{"train_examples": 203450, "encoder_activation": "gelu", "decoder_norm": "layernorm", "decoder_activation": "relu", "decoder_qk_norm": false, "optimizer": "normuon", "nesterov": false, "weight_decay": 0.01}
Rows from block 8 of the image encoder of a small image captioner, named by matrix and row number. Rows with one number belong to one neuron. Each number is 128 + 32 x the weight over its row's rms, rounded and kept within 0 to 255. All counts start at 0. Numbers have three digits each.
After each neuron's rows are labels from the 100 images, of 14848, where the neuron reaches its highest value: "top examples" is what is common among them. Only what is clearly more common there than usual is listed. The data: drawn small creatures on textured ground. In brackets: how many of the 100.
# fc1: MLP up (encoder.blocks.8.mlp.fc1.weight, 512x256), inputs 128-255
# fc2: MLP down (encoder.blocks.8.mlp.fc2.weight, 256x512, transposed), outputs 128-255

fc1.360:099115166165171095100083084148117171144097147114123097121176135220092132141140104106128167094150199164176131154131119077138079139194170169111157146096118131092138157104140159157130104093147091141125165134159205112052110173119127089104150114166102150098136133140123179130088178136153173165121075094098119102138083138137104096091132105147171101133114109121132143203152162115153130088096
fc2.360:178150131150105167185169120148132110152123122174092147124122163114132158090180178169130170141064101063090153157104093130145158103112101106143063151133096098142138076138206119093146129153172133120170126143123150166150200071105126147168168072122168130132167147118114096139059137163134152188091118115123115146185153147066060121160049119097103063134178163163084123145126132157188122125140
top examples: black (100); scaly (61); striped (38)

fc1.298:124102112146147072136152120081156112107165144123198110095136066092099153114109118122098105130133116150181142153069205132140084153181152139080128113151054079182076174196098110117164136094148125131091134171125108096219167126142159137153101174169141198078134184154134125138189151176141138123139132167105118136070130162105138143181119114073087093101064145120137136079141111132154118132087
fc2.298:054174087126213172075177136110122149205106179147125103152166160086135141136113090115159165096112177097161091126160101028068172095125135128169123161160153152102082106125104124070124056139215082150152143067107164152095123119100070122140126165186110052080116160171079145175153108134138158154148107081135032130151139194185107136139122120176134129162109119142117103131123087114147105141147
top examples: small (76); scaly (47); dragonfly (33); colour: pink (28)

fc1.183:108119110177160156111149099146091108161085079115110116143149136168092160114138117150073114176099189118099124088170103102095151151120167151190102140110193118158093118157091188115122068124077189178146137137115126173100124130191108163178178158109106122080122167151157098100147095150104141176139083114116147194153123094163106181127153098128136137103170083086116132124125150156048081167113
fc2.183:113093057159112108196135168118157091181113129078126145160080093089129138139134150109206099153158121104093107137117093166150094147128111164074174096138082114129107183118100064118147145126142111151105148136209105129133157129068137120120169154105125191107107131130152145164052183137121140076147164162133076133125128127089155107112099111098085165102085093120119145171152097075100156136119
top examples: scaly (67); starfish (35)

fc1.14:138119152086110116140195072080159121143136074102190130078074087113086143068147163171112181103159118144084136114117093137113146122167122154151158172097111130099117072138113193135152152146101116143112116143045102138116143116100151139151123174153126146112125101154133084199087099128154172107140093172142103095043112115137106163160140185137161088159128195125148113077171103080096151113102
fc2.14:160119095117187106100166153077136160128093223093188094108089153149140126115107120169134156118191098045149099147176108106105104111135132147106087071150102135151098171122166134109139092087190087122112123142102137113121117148131083113137076147126161107111110079100112165094157139100120149136083164146127151127126125127166128096106134114130127163170123120096148117170051141120069153139090
top examples: snake (65); fish (25)

fc1.196:062152126124137146192098131161115182161074094135129141092195121069130174164142135105143074141138155099116054155126100189174121103123126085134117098189096094219108081067146098142123164111108178125149128085148125151163126136113126121128143102147097171112118092088142120116189098119097130101149129123074103131131128064166121089148127086193121126114134164065154143147110132140154044138165
fc2.196:115083145087107146103104133119109102113187107077072103161122125153120125152095118096062089148167150180166118120194167122168110143169155194072096132117096158129113089081129108123116134154065114108136124127150093171110124170078132088060185101155132159130117158169190144111133140113255167093109096131117128123126163072159197060065131106182104171123116107100121193094128146131114186118113
top examples: scaly (100)

fc1.103:106128108154080094134201076157101177158145132118089186123098160142118097150071128119122114094158184126120148144156101142153083131086159157036109117121141178126143141083071106106116011098162080099146106181206124103155092157097104102141083147166143104102104128139150110162132090174115092145097179188184115128069183117104164147193118117126107131167047137082120149101147111184119121112166
fc2.103:158083100151144124148095148086140106147126135155117088102130157072075125090121128155138057160107125099151130108166100174112091149150149129189165189104153118048129061087129149091092111117161162113143106111089147134104154092137160166140139139186148151155164196149142073121143101143178141114105141102103179092144169139072136157056153111123110115075155135144128109138119137152125151147114
top examples: small (71); spotted (43); fish (35); colour: white (30)

fc1.63:149069141125128139114112101134145154102095108142099108090135182126122125112178097107172107143100174131086194167130125121087115100054117127115115135159153177161128127140116094114141173059145146079101163122145200119109175145073105165121083103178194127157150093109031129075057154038108153174134169134120153183169149117159166156103232133162125068193135098126107095097138162166119133123137
fc2.63:093165154176149126145151103153141111144174162148080149152147156092117087084141104133115116191122134161145089142072085166140110079085132116163114135102089159077084161168138114128118143161108065085132097153126128111128133138086108154186139147139160144130090138130145107140231145167160050136135136092133062122064114106143106124119074167118167123145153161106095202130142122134203128125147
top examples: snake (39)

fc1.480:141173168114137110129115159149154145138123119126168176166088136154138222142137126133149186092146179166134120173118115137074144175090181171104169126101126146146113129119098107175098186107163156113128116163147128096125103104126122153137121132118080141160085125092165092087114177109105127121076126146240135119142126117158110219165138158137131092135115126134230117146133134134136118171143
fc2.480:154158138098117090178104173183151125121132146108145106132114131140135139130114140167097129165092165106176136134099128104153112131133121130105181116135093150140107103172140130223087036153166112095107144149135146136143170086167221112150117145106143080112111190125121129109093058091191121105108197113147121120135133197148123124131138098125184201127136167183124148144191111154178100056104
top examples: yellow (98); plain (70); jellyfish (28)

fc1.50:148164135115081135096128195151193081128127158076135085149160134160107132194091153099087139134091088114167194160130140123150168139132120159108145074075143109109095081161149153188092121067142070139125070135173166103135071132072145139140101114210108121134107127205129154110155146157154160169094105164138083130138146135150153130123071098123146131134142144112191087187100161130111097119106
fc2.50:092117105080140157178125097164127161121109194119150093179118060070160108084125124095120137135117096194145068093106132111128062134084172131149147122126083091105181122106151118187098131100092089130075132092109085195110195132145112097094114159020091130111096079138126170104106098193117136138174119123128082136156141081118058107150132114121093123144161091131133149138135091118144159112170
top examples: white (85); marbled (41)

fc1.256:158130132158148156165215114108098139183142158149110070100120102120171093125119161090131166123154132122132183130117157188079122121082151155160164144090105142117085214066118113090145164115147058115109141146048158103130144161136117146101157121147127160191145136155105093107129167133116119135100179141109181117143122120165171109117165143113019099076134149100102096119139124107125146122126
fc2.256:123088148154173125078157172185093161113027152172129143117143123172083139106110141167119155124158178067106109151190115145123127159166156120103144112127105143113123137155151152208043044142116134105110102109178139150162149120121124140174092114122177121069124115082177161162179142066146153096130122103141156164114105120110117161172111132143147093148109142123083141124175170173179152178121
top examples: small (69); snake (61); coat: plain (43); caterpillar (31)

fc1.168:056137126134096134130086135088130040109086197153116149124137113131085164111119215140102160109134135120165128136160130184138110149130128144054199107076147134088134131051149068101045105147127159109138053179140180138081153154152128076100086119167142172107134020177077104099096120164146131106127142133090093160120125116074173142122163147114149138109124150072087152123115079134108121127080
fc2.168:125172141114194127091180085160125117135128089155158114151094142144113145094111143084156113169131117090127137123109099129148145157161140162154147060110132164094162157138089143155081150089166101060104139175132140096062133135187037200105169185127183200107129181104143136163134211138104160078122118157120192149103166091150144162120133136106138179188150104123150124115089157147119161141179
top examples: green (98)

fc1.290:129137151167135138148147149121143085099131142170123151200107137153115131109163104180173064133082139185106174134176164195142167113191093172110059148122105119112171084158143165134172110144056144129172157172088141090120105194154171170156110085084126136156170135047158167141101114194098178119160142135116167099095135155177128161152130136133092191125116116122127132146121196105092133057168
fc2.290:150167153120104170124062156145116133155127141123121162122111137135127177127128156133072169133134094098171165214157119114158129119088183096102201103125123156105107139134101126192148088171169139086149153163119110169105157124219107172128153121138111101105137039131158140102137135119157164132159095147134144131174101103127097111165150176127097093103131142139072112141120121178144117144141
top examples: crab (80); grey (26)

fc1.39:119099131152149085124191154102104089132122119114136119112104183119094192087066141067127149145050116101076125126176109139197170133144114211092145106127121130113092153102125099098113146136104160136137121138117150141157069182098181108144095144122147063110143112178101141103151118144157090094118075154146126146119062157173148125118149215149120136157160149059109112128135108148120088173153
fc2.39:071095142128116132165110105160129115149103072135110165102123075143140081129067201120187147148169149091171105139074101155150097107149187095052121135151129121163106061111101074092111154111143156116119106129092168089135075109138153163143102165097113153096109143145171097115123156110164113078105178104078136126113184095144110186080111107096158128139091050168152163131128172104142158155149
top examples: scaly (78); turtle (38); fish (25)

fc1.92:149148154121147112066167110135143114090075220098097123075157167159117116138113133134096157113132066164142108126108128110084129205134107122134162114070148126181132176139100095091136139122131149107141116177099141119172114178147134115141167141133074164160103125172104079113149161148107123082148090137142113190115096050133162088124154124080112175119077101141133138145138103081156122102092
fc2.92:137150111082098082201083112165137134119127052123156103149158077179141137120110095108155135107172161156076107107158169085122113152091091098093120104134100156088121115117141169177087099107139112170145135140133158148101177118084214163116155127178162143098089075145154138100141140171098147162175159133097139107087114216156137160152108155134098132119128092182137099167153091158073163150104
top examples: yellow (88); spotted (65); dragonfly (36)

fc1.406:106071200127122097117144058163127106156091103101108161127116133122079148206092085067181113165143126174165150125148129110142160163128143094104148110136069105119090165125209110158162118053118113125050131139156144098149097094107141195116172131137109142095134119107133159110134113147141079097132155128060117083091140160131104166111138174125053159124147123157082117104079096192125108118159
fc2.406:144155101117145129104106061128096133145064131184087211065129151197110149128096122091164138139079118114128127117108071118107136171169177107091117097081124139056156132139143173036083135144169080136146090119144140163111135155105092070128171142088162066106156049153115123109095175129125119153093113095161124112094089124095136157064040117114135167155196093157100155137201097088096182169142
top examples: pink (100)

fc1.301:182098140114212107096192107083164127105163140155136146144120156144095139123089143147135124125168143124140071166133109092140162155125194101183085106118150154184065115116067139101098106126147109120163086145154140141098087155109087064149112123133079095183129127122123152123107132165129134099098165114193139145178088091090078160106112104161132058091072148151144087095139092119084116119143
fc2.301:105159117056083100209095169144111105171159110145142160141139128106163111165169164119155133128142162168105168068170083092177079108111165049172146147088116108096129113192134187075120190121121159120083152070123137112132178144118162109125113162160121066125120156133165093073065117110104121145099101132133130155103135202127139096121123097111140151075151166168087106147088123193125099104078
top examples: yellow (94); spider (34)

fc1.307:038100101117119098152158184121100129080184112136109094125126165081146152155109104067150156093123054122148122104128084159087083181138113123147102135119085149123141114078145159133138132097126162156120161140156117134114106083122090216119126162179099091095172122122087197174107120227116090154110143116167095093139136189136088092116135149127125159106108100119152132092141155129119074115147
fc2.307:163097154144146102160102099151209108100121173100154131110048161099128082152111149133110112140101146140145167136104133096142155073088119110104096183072172082148140135135136175089115131090175130073110112165100146123066151169095140111131147110085119155154171074090089141048102190059157139117114150164112141089122134130108162139154098079155162130087128163112092107129077095080096182092177
top examples: small (77); striped (51); butterfly (33)

fc1.89:055164085129127156118092143138173122162100187133115141113094187135148172132098180165141180121082185106151115111136111105112135105076140137139191130119084141143156106146079112100088174108142059112111082100148111117140143138069164090183125179086155148090143136233137149070087184068153152155155087165179137123126139124126133131102147115150104127132164124159100149143134169103098091223158
fc2.89:128130179127084085137169138086164144111125109139132121169095112099131088091168121109040127094159142099150120122168143113097095154137070160085143137126102124183122104109101101155115091160127118169083124134113145140154164167194071145160052144106133154135112194157133162156143115102086148133109162152128144086175148127106124112109146048138156053120168153161097125088140133106175059107124
top examples: yellow (98); dotted (39); jellyfish (28)

fc1.186:116095104148094092143162157096160111144095147129139134086070122074135168140120116132098095142032135159135168135124190144163127089089145096159132104138118159146118142106114148137111137088196114140117122157127159162112075158176112128141190158172155210126066110163108140090158159119139131156042108144122130103126109152138103163151069151135175080175165051131108140153129121097031139169114
fc2.186:109167168153146151124145106156154144118134133169085125149169080172142111110139171113126153190169116110076149106147135091112102165143133144123178117107141113143151144127131145103139153127067095132142127107078096122171100104103167175151104128091080111096210101115110104213137146068131126082070104136123164133112141155127112086166146107127088073118141162177097147159151163162161138170155
top examples: snail (57); scaly (36); colour: black (25)

fc1.62:111131069157131104130111095162075160149200135097096159118115178079129137111111164124105166172127099105166165106082164138156106127066144134063147147092170113119096122122159136115105130031082088139104151084140147124141163128085140145129170130157122163101135145115138094105080148134090129090191187148167154092094110130088107121159105140116122128148190100149169105087124131130148189152124
fc2.62:087127098092093089120159148148177168088116142121117153078111145170127131152177122061124133122133123127103133112140093144086074119128126063117114211174130096098151156176116125155143144123125150166163129135148129142082176143076086122197111149154128156149109113123078114141094096158115067139069136126155165145127134047016086114109132099135124116129131167133112162100135098159151136096120
top examples: snail (88)

fc1.155:117186089117161107115089117177133100136088088063071130119111174086103145179101120143112079051130187145132095103110116106184107133132207172142087122134160131141107173157121140096110094083098143159073115163160097134104128128164122138110116142120132109137105129134153110144189145079127102106139179107123151150165129103125118127088066073145115187177153130064132101105098128154105108117116
fc2.155:157146107143177172143145168117138115130108174168149175144101116130162153169182136155149154147122121126141125077143100136171139188141099113129114092148073127146122059104164094156122041159149076129087222184085116084107110081127101134149142079143152158195089147164080116143161139157154153142129125107111152119085081154089155158204150126145074123126133156125155142112112105101098155164057
top examples: snake (57); dragonfly (37)

fc1.458:139160166150141117125092106087184146143127113164095042089120126076087135101072148109118124088078108139110085194166113157131094089140116148115144112112143152124179149150132110145184157118132120081159093162118053129093138171174147121190094101130158124140139088114112115166110144212099161139143095129167169107124127128188103131152176098101124154086191103060125102081070149114172101123153
fc2.458:125102109172128149197103104144112159141150138123108122167113163128102189103138136124158164168129127122102154095155117191133131102140197126128097098076087125164142123088141166141037085103137167164174182134142146111187163166220106161160130157118085100113086110109119110134087104115141088139190089132091133128062107130128079117104181174115121117190125105171123115190117132103107137189082
top examples: jellyfish (70); plain (48); crab (27)

fc1.215:161154096119152167121120115134172056110076153135162118077115105129195141084124087125182094143147089110121122178174166166144123116117075129080184169212167134110118073105110196126139108099136139165105106101100159137141150120155140128169154115129067137151163040152155120093126109141176174062156145093139117168092165095203073103136138080156136149154191074066143123129181153118096118151157
fc2.215:158155125151166093049121138087096108090112157068151132149069191138112102115136152178102097162080121134135127170138116103128106127112129124136083187124113143158181129218086119083154101160182143170148108121153123163134102124162167088130128152137089148123191133091136080155109108181135125206112144180120101117108143104090128123140102168119078121123181215179133104082131113169105101103163
top examples: crab (77); plain (44)

fc1.260:120108122143135155072122126160148148116100090119152106103070051099155161172137124161125096179085136124138132152189106140132107166128063120117236131150121137102083169133168162116137131101144110123107141150154110096195121074137093136097151119168105192132149134145076161164142098110110146095096050119120113212108128119138124181064097105147110138115121118213150135123162101093108100121086
fc2.260:084141115163140163127106068173150082141149171117158125088122126144115155107136122085105135115154105060082111063094131139083096120103197183089109130150146105104168144136131144101114165082149113108163133211155135135115131127163116149102138089094141128105094114049151109113127136150179096138182140086152161092176156148112148105114124154155114116119134125137091079208102141128174121101118
top examples: pink (37); caterpillar (37); black (34)

fc1.286:156114105134086143116115151140151135127073128134134130123128098084169138130164147106153067104182139185098108129237104112124066205154097140205160135093099119200163147129069102126166154098168155130157150124088196120146144112105144070165121130111158150124129106144113181125153090162134122093094186143140150145091101141134123063120077141164127151121130115098120172062194089147091117124137
fc2.286:096103104146074142164093089135126153086107104106155115119179149184134191133137151113094134112135071122110144140122170089097167156119176123106126118161120162100181129138123137125088182134084175130160114095181104069088119120200079121152196176094051109132147160116132088124133206103150151159142120167137107114093099098152116125105159115108134148094188094151108105137141106102133113181125
top examples: spider (69); plain (49)

fc1.348:111126145076117092171170115107124184140146168150134166149088163063135125109143098164163085149101070147146179138108128178081075141122111187144122195156149084174131132128073143117158131110145071109134116127154181127132122195145170161173110091090137109143156151066105081121156193156148092144112139097140170081144150142118208123071122101092171136090129117125112141142156091081075098133132
fc2.348:153179096133116138122167141174118114135084088148098111148094082134148146102161173146062115127107108123077098146162149107123161139119184131155082133133150136090176175126146151092144089157166164116049148082138109175157189141168138155110088085116092119160097123142150135145041148099130161041164089140153151098105125073151122140132116176100062057124158186126097096161115162176137096142176
top examples: spider (73); marbled (47)

fc1.93:129168081112116078131162114117142139105148112165115171081156114146145072175121162113124098093149169134132168126136149119095168094193156103110127144119123133133159115148132159157124121138104115130126124147152141126162099141109126142086098152115136106110093161158084127166086133148146108122139114135057137186150126182213121164062118123126133100160118203140042123115150114127142087102128
fc2.93:142129202107111123147081082114136114151183163119087050083150120158173113139099134192135126165103175113140058106110079132150093128129117098134143127137078150109142141046102137068107113147154092193152115108108162173124144103081107139134144126132140197131179156106129096105127083150171105165111131108176125110124140096139142041139109126072133067094106100161102104103108109143119124147174
top examples: caterpillar (60); dotted (42); black (29)

fc1.442:120118182158142091169106157148113146155122105082165118130117138084151088127108119114122108201118122148079106127101131123104110184160124119113134094055092162195097129129080122156132172022132100123162110085121122147111149126122105151070065140142153136146110107093193108083140142134120157156151105114139128114154167106166146119159181120145154146123100120169083207162132134128149071129044
fc2.442:180140136101212158167179118126122171113083110179051125143116105163122195139072235161104180097131146130118145139180133129108095147124109131144151104142118140128099111096119131145163121155171103119125148156129119144167146169165139137119171092080161093088163148098169157156161086144132154142090073139137077148187148130061130139137108125103100078155150131075087109148195107154116146113096
top examples: snake (51); marbled (41); white (32)

fc1.460:125110163160124158083135141133154121093206147139147172141088130076073083111109098119074140136147187137142150106125126141177115096142127122103104031134095070160135088102186087094112153091138186125156144144163059150147146134132094104147140081132069188115113123134124094069109083122157123107142135097118157172135093139174117131128107118159121134113164134184096119210170133123099218128133
fc2.460:161151192099084113108181145102044202155105168149142071109146173108113120157119127106168103170127125085126205129100133142115121135145142184142135175134151133139129175141119178075157178095071141116061124077089097096130105129161130235124147134139161096126087102155069166198129190075101094118136142095186136086112144103100099106165100107142162192098139089165146114130093103188190073109125
top examples: snail (44); turtle (36); black (35)

fc1.373:114181148105101139077124146089173154169057085136069145113157191110125153063140145136133184151124069110113153127115121164123100065152133139152100130126159137115139107183170107110125122146100112205176124129166119110108121098130127112108151094100188094157222114149138088156143128163075085191206096100120149087116192123151146099137146095107104140125086067135096117126118180095073105120133
fc2.373:162095131131131121196093153116099143114171162180139089123090135100098120164100153124112082098130141153134144110139137169159112122136204118082166083192107159120132119159130164107174107129188112093127140102123085148132125138128094110114154173148136127109083114055135108069075150081120191101153153134081133163182140117096124179118111138155121148028112131101107157134103232144183067109157
top examples: spider (100)

fc1.66:171173137117117153118103114160136147108022069137102116139091096162077176132143109159103123129126095118214215126152092184134100113160124115160105108090092152116112096179072117149113124127172154170092121136140123099131092116098127157139177150188141183121115152141145105094159123156132104154104139121079092081194087089089133107109197154158032150142119126129093085134069132131137143117064
fc2.66:134128167151152137125111159137115154132135166118164124131195094112133154142112074093114132139160186139119185069047079138188102146151122080168192157143143102091101132124136126137130155143139130162169115074144164131062196159153140131139114150145123112170094042103138147110156092140183075178173139154152143110097145209153101153116169126165137166133031130120107121134119112089128087146125
top examples: white (91); dotted (43)

fc1.312:116131111071164122058092127087128123141160156121162137160148145122129157091163114134175128095160152147188182066131140172100195075146044178130146173120155140138108149070142136172161143161120127084106111161155184135127134208099125145099152187168090135098110122126087125168122179099114085064121126190132165130148162110090166139130149142129122162196127144067208132066144080142143105109158
fc2.312:128129140110095096101136181170132114099075163098135160088131157131163164137119196174121130136128124098151176196070124175138139136137089114137071112142105120151097125088148123172123121111185116073145126137117088141068155105127149090074070153076184147113168143122088128126102135132154118149161136050133110144090161158110176205116130132137073154096178153118121194156149142163173179118157
top examples: white (65); butterfly (47); fish (36)

fc1.217:105090052105080063117157166092122082077101086108132135183115129123143081138125103103116141125163133146104141113086158104090131176144111149138133123116130138162124114163119082139114098127147117163160081093109093178093131129121141080179123180079166108150162118210097112137111093149120131128040131121116149175098074131151174177163126112136171139178122136123145162122087095101134114097156
fc2.217:138140171196156146128130114109146141140172176148121169177099080150063086134188129125115098155115149132166128177152168141118141036116150133130170171136078028134137190109109150144117152117113131125089159098118122097138064145119174143100201085121106143141160165123118073143196093067154088157180069157137073107128150162149155126140146161163136130162121153123140149108107120166125107131147
top examples: snail (78)

fc1.68:150134096139116123098131120112144097148145187110173104132147155127147178097138135148085180141084107106133109154139139153156118152152150118122158116109151074160029148106129132094103147153153102128136107105149168153064172189098147054166121153191102195157093042113141149116180201181169172167117136131123157141134158155164113159092108108152115138113115107088119153170167132082117112147151
fc2.68:118152104096173153090181103117140157113105112134150151148168119184119170090153130091099119163098128109166071150085124095121162103168140149082124040113140109157144156077142090148111184159159101160165085100092171113107121119099163106133147160101094105127137168098116127215110145155113162111076169131153140141159163085173110101155157042108124167194172077077177136169127131148155206154187
top examples: green (71); scaly (58); yellow (29)

fc1.46:134133150126110119097129138051085084165149136117147146164139130147149129088102151162089132128133120079149175212158165093183108099195146099150152055126118175144146100164156144140101128141138093147118096068109115074127120088145135123137124168136138147142183122122040185124089159118050122133144112154119089058210118146144117106108100131191095104082134130121097180088115129150148088118129
fc2.46:159137106094077147165107123141125110136149176162070084111124096114106105165104180072143161139154143149098111103107117055078129139125183128145118141146144090130137144084101101171158132114175102131071094143065181099129134143092150154111120132165145128172169126158131084142122141131134139146132100088082084148143142124124160188106132084091132152111159084140161099119117080125155104077131
top examples: snail (77); scaly (47)

fc1.435:210103127140098066077165073164169103098147070126105129082156140103127153130143110142137145180157135154088128126125038130159126176145101180074149110106149151141086144121178080137106077138123139112118145135170099089070117098111110131102137122104132122168171139071077164111138089159111136157139199119179177111099139183168070156167121135140099129097149093182129130124035122143116137088124
fc2.435:134114099135132116144080110112062145133140168102185169129130070131130142172113139110123137126100159132124159071176173144177088130130136111133116156102179067137165099139156105178143082138168100168059137123099152176128101099106181107120182166136023102126143114146132144110144104080146106103137033105143136147096125132171135103143120130180124161167164138093154132115126140118074185113115
top examples: striped (57); spotted (42)

fc1.127:201171108155142146169069138114179164121067140052145129095106181097109137143134145152127153153134140133122095110124133105120096087213158159089138102106103074155081159161064090126076161103106122168094114096169141108135122086212166063154095133086120156201119144138179149110136143098138101136065139135191164121156086102098147133156105080139142133134128107178176138105167039157131148190127
fc2.127:165118119135121071142177222139134177096220128081113145174084168128112108107173141156116189173178165112156131116152160086157082135134113070139178141138092131125089096148079147222102114172116111094172152129148155141102109145125168152115136120130110075106103115118166123129114117119141147084153124155120121158149176181155087177185136134224166169144115114153140110093129175122139119105118
top examples: yellow (62); dragonfly (42); white (38)

fc1.141:151140176125143120115146103139082136108064155124129076134091117105090105135133102093122096102136237132115131118167136143159154116087122119194158113152127142173144115125105146168098128116102108142135133049120137141131132103139080119101099137143046122174170121117133138147135145110105104126191137080164118099125066109115151190094193135072155113145135177133096124133132110138074122158158
fc2.141:207129119125166099101143085091130127077128134100080156145130111099120152093111136065152131093136098146137124137094127145118194136098151062091131135110129103085169164146083134098180084091122106083121098110092184134091103165126132098138136143164118123133065073149148104171112189155112172075070108114138104123184112154137110134166137125131155101169119208105119103115127062092099091155096
top examples: jellyfish (78); plain (47); black (27)

fc1.44:085088147142107144062133152164163136106079182134146203171158103090114138091161119157102090061117125103099138153131136144158129156159204133148098126138125122178107128121163143107108134126161083100149095106176127132098189077146027097183131111126108105098173102123160104121186124148109135169135087131118152138111128118163153186182095138139139232124104153116106127099110114105184141158126
fc2.44:188143159106166184155122093213141121152080117165141100093137186127138150120115132064132096128116139064117127148174159172109105140146068138148131113111141148157097111096154166126152111184134132090163126097097072154147127162157158128060099127126179132131139107136153081192120106148134139120117067152164136128139171146100142055150135130196114123170117181145113167166185134115085128080137
top examples: snake (64); small (53); dragonfly (36); coat: scaly (36)

fc1.354:147117097148168156132149077080122128127159099095108100183155136139126189138127173091105157163199190058130075099095119186091149137079101135172172115114054149122128140099111166113079104060129132194095134176142177101162109090109136153148166172149149104144106176168109159127099170121134140134103170144131070173102116086221117208104189142108134101111144133118170121157161067146129040079145
fc2.354:103050148157115119151129092196076144147096155130152142102076080107103134109152070169125119146141194134118128102136120120153143140155118173147148116072135047162113145091148190138112156153069180131097131111127171117157125135233120114099150080109119141114146087133092190150163133177142123136147084143119084088151121113101127107093125141155082171079065151121086156135125108145164165153089
top examples: caterpillar (86); plain (49)

fc1.236:150160083119071152164076116047148090148088060103098173138123161109102119107099138114151110111116155138122157134145079116164134152176113161126122160111135129132109190145155133146154098117121121132086141105129128151082130115059149143087155126150123150148117144137111167163122112174098115107138145117106116123144137097080163170102228123170112130167160149116179119104040115175153145098173
fc2.236:152158079135148143102100112183126197093126145184179130150143076091103112157143134130113145075152135051094141121119106181097070133102142113167089146090126135129168084141100144124172085106122115072162185141160200148128089169134132128131110115125174132166082111139111077086167091062170114164164096136115114143073064140140141112149113142116115157133128105135129134126111173108168121165144
top examples: striped (75); dragonfly (30); snake (30)

fc1.419:124165112141079101123107117110066088076129115112118143087194115096131117121132061182135119144155204147191152129175103145089132141145159113140127089138186120165154144128107158179142182118134115136044124174158103136117105125170158181073092088136157144163149090177087117168125206175112128102123084132127058125147113093176126056104166107170122109073110117095123155066118164101128158150059
fc2.419:106155093067150151206182171129153133194101157218060132155146124096160104135127148130198140095136202117111065039146095131107053137159088095100078110163095129131156109106104119120159128124104099105164130146095104110196103097131134104106087100157166126137072088151116110084094087135125052143097178121152178108082094177112083141112151109095174122105134133122145097169135146145126164094155
top examples: snake (73); white (38); plain (38)

fc1.377:137156167208106112177068160030153153152113138093111132133163196075096072138160124153129151094115106158134121155157120118107126144166178152203129117101130128138127107131137120107135069111137129134111083120083127139123151073140162086156155129165173172166132072153107093096099115169073132128115120072198119124099104129145149088172178136104130158115183066171175129065154142140143160096155
fc2.377:049135158085129153093049142082076104117093108122120131091162107108116145127127110115147080104167131101112140133117046163101126134147143099097204108198148107104180139151146062152136130123096146076138162138172106116152111120096054139178126102103089103174120127124191156154129168108129172180166048164108152214142142077167121175116081094095160119133161124051124210136140137171136114162139
top examples: crab (70)

fc1.38:124125141159171111107148132138177140105156147098131069077138144149177137121167129103109097064136138117124098123097081147127142108173144151146178118146161165135153219127124153148141088116159103094109157130145145097121136156152160186088128124121156142162117150057146156182099166138160162156139136098134118158155057073167132167069132149112142115117103157063123138145105056083122098142121
fc2.38:060161133168116149118140128121140140126140105129140137178122091112198146047134146131116121121126115069096132172194171075072138065124100115143124174113104124155102134108153127117149142143118171126119212103142123127222096151170084089111167125176190068098123118137149125153068114148109119117141142099097136095121130096177110174164110136169095094119156107137162143153171124192135083106101
top examples: small (62); snake (49); black (45); creature: caterpillar (30)

fc1.113:145137125094155152143103142127092128063151129117108172166163103064151130138162148096098133112127160093128107163126190074159117086135117141125186152137108133131101160148196176122111125069124152141165096146103094077160086159145088130138116165111147123139157119152108088075086122114151177157127129127159176120127176160088141162129091091162131089151115131075118143222114200157110050158157
fc2.113:137114098082131122169146114131185133172089098191164137153141078088126144151079172127088096119143109097087086098084102215155202130164123158129116157099112141183131108131135129131100139167124157126099124206133151119112109087140181129094101118164083172145112146164147158119157052121116113168157167138149126111140077040165171115109109145045076152099132121167108171120133150127137161118128
top examples: black (51); fish (42); plain (40)

fc1.271:118148157087143144102085181113133126188097132127152165118132174115058171065163088144127141157129178107077110173113182125110134111142127099179078133150134131120139112151152156189126122129171070153111141176113103115113095100160173175089116112173087117130073110177112126114121145126111116105137116120103133130166114106156076102071149102101179063107135138231169095141122118134187158101167
fc2.271:176125148081133135157132105166165088122145150110135124181078102140075158131137174088096177124105121151170120153181070115140131172129166140162159119152066192078134129142148106129143105118155050147128069134179123133177154127086070136107144082107098220162133098153123108190104072165110126124145117132113131204109079142155107090139104162157141125112106166156113082083200126185148158106082
top examples: spider (71); white (49)